A small image captioner, trained from scratch: encoder norm batchnorm.
Rows from block 7 of the image encoder, named by matrix and row number. Each number is 128 + 24 x the weight over the matrix's rms, rounded and kept within 0 to 255. All counts start at 0. Numbers have three digits each.
# convs0: expand 5x5 conv (encoder.blocks.7.convs.0.weight, 96x32x5x5), inputs 24-31, a 5x5 kernel for each
convs0.60:141132088125122140096076096136127109115065116115108061118134147154151165120131123109121130086125108160119117164139165122120138119118131106123122115121136118100134120129132116136130149097108085134140098093109157132132139123139135097148139142118161231190122133124195121106142095012052126135128103149123117111100128122126129197149109079126223143109125118124126122147147107139121115121161142111103119201097103097152177122132130121121119117128159138123126140146134150114135154139129140125138176122135138127129115144134123126178139134149169138143131104075130144126122085131134143144115143140126130132101126
convs0.61:124145123145120166153082147149131118075107143116136106129129126132133126123124100101124169135132158130125129118123088105148120105129097156152157145132140146166123150129126165141125095120102083121124144118134127117123131128146147127108126146137134054133145135144150161139117121102136139117135136121093136152152148152145144095140128127123114139110099119187115118134136149109130145168154148150146154159122129153153133129141133122154156119114112114120110138095109094117145120109117148151116152140143142120094071108104111077106119122145120129132130125129153133135130150140142137136122162134148146144135134
convs0.62:114131150113116126141100112124109153084094130090157162146105115117174152105106113119139121130142090100139108178211167112138122164117116157122159121113089131088088112096157169152132108123101126154124125150130147128118118132125129099101109121119138255161101119088041096134141184086146144105140171133104114125143151150171126176168138129142141114148122169145153146134138125112121119132146127113139095140115121145093143139158127140148121127115117135122122140132132132126136122183146105174113082131139142149092167158120107122100106148127104125117117125165157111089101154115108130094085101127134126078110125
convs0.63:144134063122129143095099127111142102106140131121126145134125132146099140128147113122102130130149120129139137177138125112131103133111109118097106140150131105135129164121088151112146131091116119126149115122128140141134141124148115154148180159122112028130178131109047095130132147143109121106137127121130128112117139135123147113149144118144138185136128146136128122115143140122120116095166115110116100096124122100109063085096125128104161125118129161153135138129088169132112153083139137122105066085127139130139126124127128145133152116164123108113118115119150128122126065102125128123125144116145126121151128
convs0.64:143121125126129149149114124139120168110100149145147106150137106130139127118142147132119143127144143128143141143136128146151133114108126141128173122133121094158141093139072146122110118071113097111120114096128136100094098179137098127130121126103128125126118118118188128117133130155151119100143133162136123117127127138124126129106129139145136139156140135083135195131114095153174132140112125122159150134101102167133119083114136131132153150134140156163115133135114112102154112091110125102082116198172144092135168128134131156116081136156117108082145141129132110153132130137134163136151103117135126145158149
convs0.65:157163132163141139126110109104127104117082116121083053097147136128121148125124141133116123109115098120118130109073102147119110116146127123117111126126138157158154133135142141134119120139196152083132158151157112105150136124102156136152128119109119135127133094104135116137123147113141152147151103134139135118129136127146100111091132138157151158181148186208171138148099114134120105158122150120133115131131114164145144141129139114126120132133119107111130113114136109121116094078128106154117080133117155136156158140097128141124105123122138155116131129129117117111098132107135119114101127147163184165160112
convs0.66:139139104120138138123101092104108105133089117105152162129139121149151103104131148150123127130138128127125121163146163119114137141131114136132144118141146150106150155128140111148136139127128156130109144154154126110143107128119118103126105127135142145118118114155134135161109161166140133100126126100105140082082087131121104154088128126126140160146123156144122110104093096078096157133142116132135167201132125163126167157129139142141143117142114127126121118106113110107099132129111120164175115189166152158102160146114143115132132130128120126113144092030110135143101076101125137170166139124117188169142124
convs0.67:117122085115124124118052134145137126173153152130109122076129124172117100122137157149108116103143191153111091115139154114137138036082118119152149155134099137169119139117145078101129146176150100086133131197156101139103108127092130131156116136166119149146115130119044138132100124217154084134138128119100128130173117117136127130110078115128081112106116145175142129140116087130149125139175146092117114108137144118120126112132121121098089112141122111124111100140174167116129092224153093153117074075141142144121130105136103123145114140111131112130143151133141162150144093128129131114143167127123119145144114
convs0.68:111115128118139121101120111127130128158124131133111132132143118124122130124128113137129132108107167129127114127164132133127118133135133135133126121147132135088135136137129063128135106100078099109113131120133101104129087122128127138166132124112128139153118102116117123121123133171120127113129138106131144101123134134137112137105132104131194131121121108153118117122118138130120119127151128129124150194167140119108101124111144139143153138116135139146128138147123150131113125067119125133059000064137137133104161162107137148139140138134112136129159128075125141147104089124130130114135149124117121111128106
convs0.69:170134082112143118110128127131111122152144107123110095131115122138111129118120136136132155133124117088136136122126101119126130124136125122136156147117147096116092114148084115124126159145145124134127131093106124109155190129104129114138189159121071064123144097137118094112123144172141155119118048129141121146127151087140142083185132146137060156145135112086114128134172129152144145145151135142162124079145141110086116121094128081145127111135099131127129125115146141135113132117133104112119114130082096108150164094133157165145140135121144144148135118111134125126135151137125138154156115116133134138145119
convs0.70:171131053141165147063131082119134081137074145137141087131136127175157169132108131149141105132162146147122133187135177115113146108132101115130117117122155133141141156138078097122141166096062068155183144134123178117137173151144131164132163169125125087116142119130141100109131093108114117139131070132115121175102149106140162117172114114178182150107119147179131089112143143134139147165174140119142148087164102120136135131148126162194155152141132165114145147111132154133149138097142126136127102145075121114159097106155129079119168098112165120156101187205179127121173166154125131143167157137130123138134127
convs0.71:116100125134117115114123156135144082129132128139130099086115129152145128131132167142141089110175180129123146148123094133125132133106134115123117115119123110125160116138121136124133175167157135107158139139102126136127128126146134126166114100152154173142107173155198135154126137201133126117116131137131103133164110143129193148109177101167132075149126121138112147120115099178108114136087144117116144133155130130167167118135101095102073140128113113113152121136160136130131170178148139157167163129139122108161104121097118110149125124104140095108150101125121122136094116172149135140136163123123143151117123
convs0.72:142137116135139119148147137123141106099111138158153122103168130131108155163127120124098100109156219161116128137120152135129109017082149125174142159140118146145137118128182130159162121136187155151149115085091138111133159151145139136124144135132122062123118142149166123140127127118123120164143139124126111146136139127110165133142123113129186134108160141138139131163133141137120135115110130114110105181121124110111151098122155132060123155130134137144120098116114135132138150131122140134122165139129128127108144157119123137111131164154105172141121117046127139158157097130137108171255195096143103075133130
convs0.73:125127109137127135149112123131110118127146140120105117140137130107118124115144132155143134143088086117145143147141176150124156142142125127120127113123116154120123148131144159139131141135127149140113102079111130116118100139118141167184166132149151133180152150093092111121132135144129123159113130122115108136172136094138138186126124097098102157129134122054143145123127118108149121109155122150152104138176146161137114176118116139109142136154149099132154156152146133175180146196162163151144095139148157126115101141141144109102135129125028098128132132080130129131144114087122110107139085093141129188164120
convs0.74:104120120103131125110135110140135140114140138155143157160125135142147135119151075090106107100061118165138062135101147120146159131121098108121087120115104132086115126101156131130117121161155148146107131147087130151119124104119122149145107141150125119070101132080135131104141091143143139114109148140137159168198144128153209216125111159190212094117127140165119096114107105113116123130128090142134097126123135129104077098101090130157102110118137125123124138120167145100135122106132147128132159117138149101134157134129188136128099111153135127104107134153113117132128182118128139124163132167144120137146123
convs0.75:142145131125127144088100093142148132150135147150119044119150141167039124127125101114104115133124129107142127100155124130123145109130109096167149161113147153098136155132127143136124139117146101107157133025099140154142120143145151122090136133117115119146132122102107110140132151151134150131115125099150114165148140096116156168163137125139088127134131159103124113111165154171142075139172142123144166106143143140144134141151140094068098152156163052107147113101110075102115073164148101108094087122126106104143129119090061166123116163142106130153141164147133140106122171149127117130057127150136154119155156
convs0.76:153106099131156115141156151129138120094116132131143090135107134138112156122106147144134138132106200144152152125127154125128137068155142135174152146165115110107125131115114130127097129156183146101127118213091101123109152124106150134114131132106129182110091113134222124124127116112136114102110114127146133125158111092113143204143103106114177138127119130111132115143115098163120147138068125159129103070118126111120144134123126115135118098115127142127101109128143166106145106114140125145148165168147126132155148131108114136128098108155103168092127149072152138103155195189134113151235154104123134175134113
convs0.77:150156145156140119119117094109107115137103099116095097105133136111113136153104127133117118127156199158125121126142100116101102134098108140104123140131166112099144131137051010106136135081061098145172172126156153128154171135115132141121116113133127066107135110134119157132131118146138111140077055100114133119105138133168156065175172152161089159160121137104112119154164115139117151124111122129132097032104140169116037075157149106075095143112116159124126128163158167135129155177184143118150090148137102134161125111093110155084121143127159111125118093116122129104126118121115128174129156146140139111143139
convs0.78:119122103102129137095081074126145106138107137143127150168150113135167170075134123116111115158151149127125129103136119140117165139151138101130111104093131145108151155122129129137140091134091092121089131119101094104114095092095160131136134115139148089103123157111138141132114087095107123105136134150109122139109115110126126117161131094129177135124154140172149127150119085117123137161161150137144165148147145134106060115135124115110109099146120110104112134117158155132142128149151125137173227175158129139161137116159152127126105119121097086125124148154116119115125139183152126113177169153142102114118147
convs0.79:158126112127164109091143081123133106121091141148137112145153091133137156134087119137126083118123132169102118134125138114126161166157125128141156142106128103068123139115150189186119097117115112103092117130131106097124117100120157101097135147108133191152132106136154154143124141114099145117147104114125131134093114112126126123127138130106115121124120098100093130111168155135129157161167191131151146160124122145117186108126109154153146121162121107116145127100093073134141125036075132153143125114140103100140113160151130128099151154177143167130141121048136127134135096157114121158138138106135143145110125
convs0.80:145147093158135159122104096157139075110096136131115097126150128152122173124143134162152126139143155154130111118144145123127115093164105109130173139128110113108121107117143117140123106137083152139124157173150150152113097102135143119109145141105107131095098091146169130076124149100110152121151103105140110092129090118137127157129122142136159111134111110120102114131130132133129119125099104120136105112110112119058158139106112075187109123124106142153122114098109110127117132137124112114161129179132121145075146112132101126137134115104104138113156157131136160144150118130154166130108136162116123187141129
convs0.81:116115108137137143127120119134128142148130133139145116147142117131133138110129095097109130104182193131135108248255158090103157194125108151106078112158133140128135158132138182114129135126166108103129126141123134120137137164111154149139124121157160121154130149145103137130132138130134114141127134134126141145147132137149129108121142140104047142115120128091130133130134163133125123112127115117145143136136122118155108113123120133102094125140122133130129144120095115130118149163157122116215165126118118126156122128119153149125131119125141135145137116083133133166083014144154133138058126174132139146143129
convs0.82:149122113110126139108084125141136126162136131140078091078116149127069116146120142138143136152134128131133115096096111116143121096120136122133173150121137151138104152126151114129129145149110151115134124107131136142117071094146126123144145139139122113109140137099036102114139163158119133150123106131135139117097138125135097039112142127093064078125135127116118140118151164156126114141157146133134140098118133107156230182095142151171144128131117072120160148119112128132121115111095125127083045078098131091079100125127113083115135111111127110119132140154128117100119103115111131121098118114127118121140125
convs0.83:122135101153154160118104088155151115148118116140120113083151128154142135142130179136147108146125110147123138117162138127137136162162103107125155123120130145135151146157144116104140156112087077142142117106114146127134126118133118115124109138092110165127111148157140111131142130108127128118112073109116106122111109097119115077136111102140069145141146161109167143132145168130146136130134118147131135148123111097120127144150116111083116149127124143147122130149178139163114114164146151128093039058119135104096114132167142090138142124138106152143158194167148173134081115089126161101108133206158167183173172
convs0.84:112151143140107111196144194082123153145224144128116159159080121148179084068136108125104153122138142132151116139174124140119095148091144113131135132162141124097114175120137094067125145143072103130146142131124115139127106121157127145124135119156161143159130157165143149100123129153143109103117148128100134124160117146125106163082128132070124081126100085062086132137139104126141132086101099130119058074055102144105076108116135114227128131120066161115156132123136129147122130128138146114130133106105128138159126108140122145139090144089102105129150121120110131158121074070147166158131074154146121135123141
convs0.85:134142128140120150113117114121140099089103112140147078131145141136093137142138082124113137107145248158109142118117130135135157105153160126148150128135146106110116111146106116122126132130139100145109122147133129123098117134109127137091098127144135196133138136108082124143121157143147126128128126123106121122125105136130108076064112114123148145110126143217163129123117133142129114126076127110153118133152143119159231155119119097062116104129130119142122113151155130132135141123146134150141114114138137132131147128115113113123122125148173152128143155198124136149106109114135138129076142133158169186188134
convs0.86:130127120101108126092102103106122101107121133138126109147123115100130191118126106081097121136170155148126170145089096134154146103081116148132123103144160129129166160153122157142184131093129134118131124102131108103128150138128126131129126146136107098132126156167063127120127159113159126106092123135138145140135142130115129122140144128100111107120136145101074144121119091105131145156151182141151129104136147159141114103125137173162161136128135134116123135109132111132168114097114141140154189148142127124169170107119144085114134139152153134127128099131123132142125148184134143165177175110121123158132141
convs0.87:144101129105139088153247144110119153165144136141111037110147117125150156117114152137126112139126146160132132110147133130106102110109138117125154154128109097085115119124086105101133130131124106130132136119127122128109114127115116135089109112109153108108128134151136105107137129068107101091136140149116135132106121103130132136160134125125139153132138132110141129128145139136135153123116141140135079038071112139081062087135128151114167136118106090114115139148087144139153144027142156133103116105158140123138161135120136169156132123110111112122127112114128093120137166132098139156188149114137106092099124
convs0.88:127075108113120115054124158113110123156142115134145140114153140089126145119157127130108133101140143077126105120112123079120104134154090147123139130110127120133149134152163122132107179125120164129169133091125145167132140103121127109150161180140166131095131124098096087143121104097113134144124117108118133134118123143101149111127128106153134135124130130125131140150130141138134121104111139138100107156090155095082179115131112132137136131099119127092130147163157129139150163144102162119135095110157118133142155107130187182139144138106102149105129125089150132104082110152132134125118137131109150100110136
convs0.89:146132101143124134136125109123119091064075142138125069115115117115117158126108115170155137127149171137140135153120135128127141158137128118126115112116110138120110112126083039095155137158155111142120142098135133124130160125127116133159119120157167109132134139172130132133121115122118117129125160138120141168130147130126145149137117125122169103113145150175128139134135132138119160161103151134154120065130148149117117084141149125135138126128144142113116127148163162126135136086116136146136137118136146147201152118137145132132117131171194150119142140055129117133172099148137103145194160134136102110112142
convs0.90:142136148125124122147149117112116102117112105111121134136121128117117101129139144138117128136109105105128126128136110141139093124117141134115123122093112071076064111104111105085125142146144148146122115122122101113101111128101108133155131108129162205090116108095079081118126124095113140121150118119124114129144124150133122110118168151094078087109120108109111120116129138147113151057009100145150105100117140128118140123118122140141123123153111118115138141139140137144123141208152110125181172107136125150131126126114130113120107141140125151127127098124117119104116208159128102131192122112106146116115126
convs0.91:139125066152143140111033106135119107045121137118119079133099123143109128103112140102148130109150092101133124139136124099127116118123105138078098109115083097157132101103103177146115116102153126121136129174120141136147156172137120091144144101127108118111114124131127115130128128140114136100157144142122097121133154125138178163149134164154197158128148134181137119157157122116126087116154148151089095198114130104071217083097095075137104106141140146143157125121142122126115117182105104078128219107104112058141132101126124123124122153122155137127169118167120132143137152104122161133158134129148130116128156
convs0.92:147128112144118144126104167146137120045119138137146123118122132128140110128129120142121140130115116084134121127101104126115123144102113134121144155124108118076107115128137127142116112166175160127140135186182114139140105147140119122055112132121117123087149118163164113133131143124110133117135091123150127102078086128121080105082110140133181130132155109120140123118148138140124149146106115134137135173124121117182255154112128131205141113151107086113103106119117106092134104070128127112126174113123123120126118114117140111106136118160119155098137122144143096133130131139110125102074095127130123121114124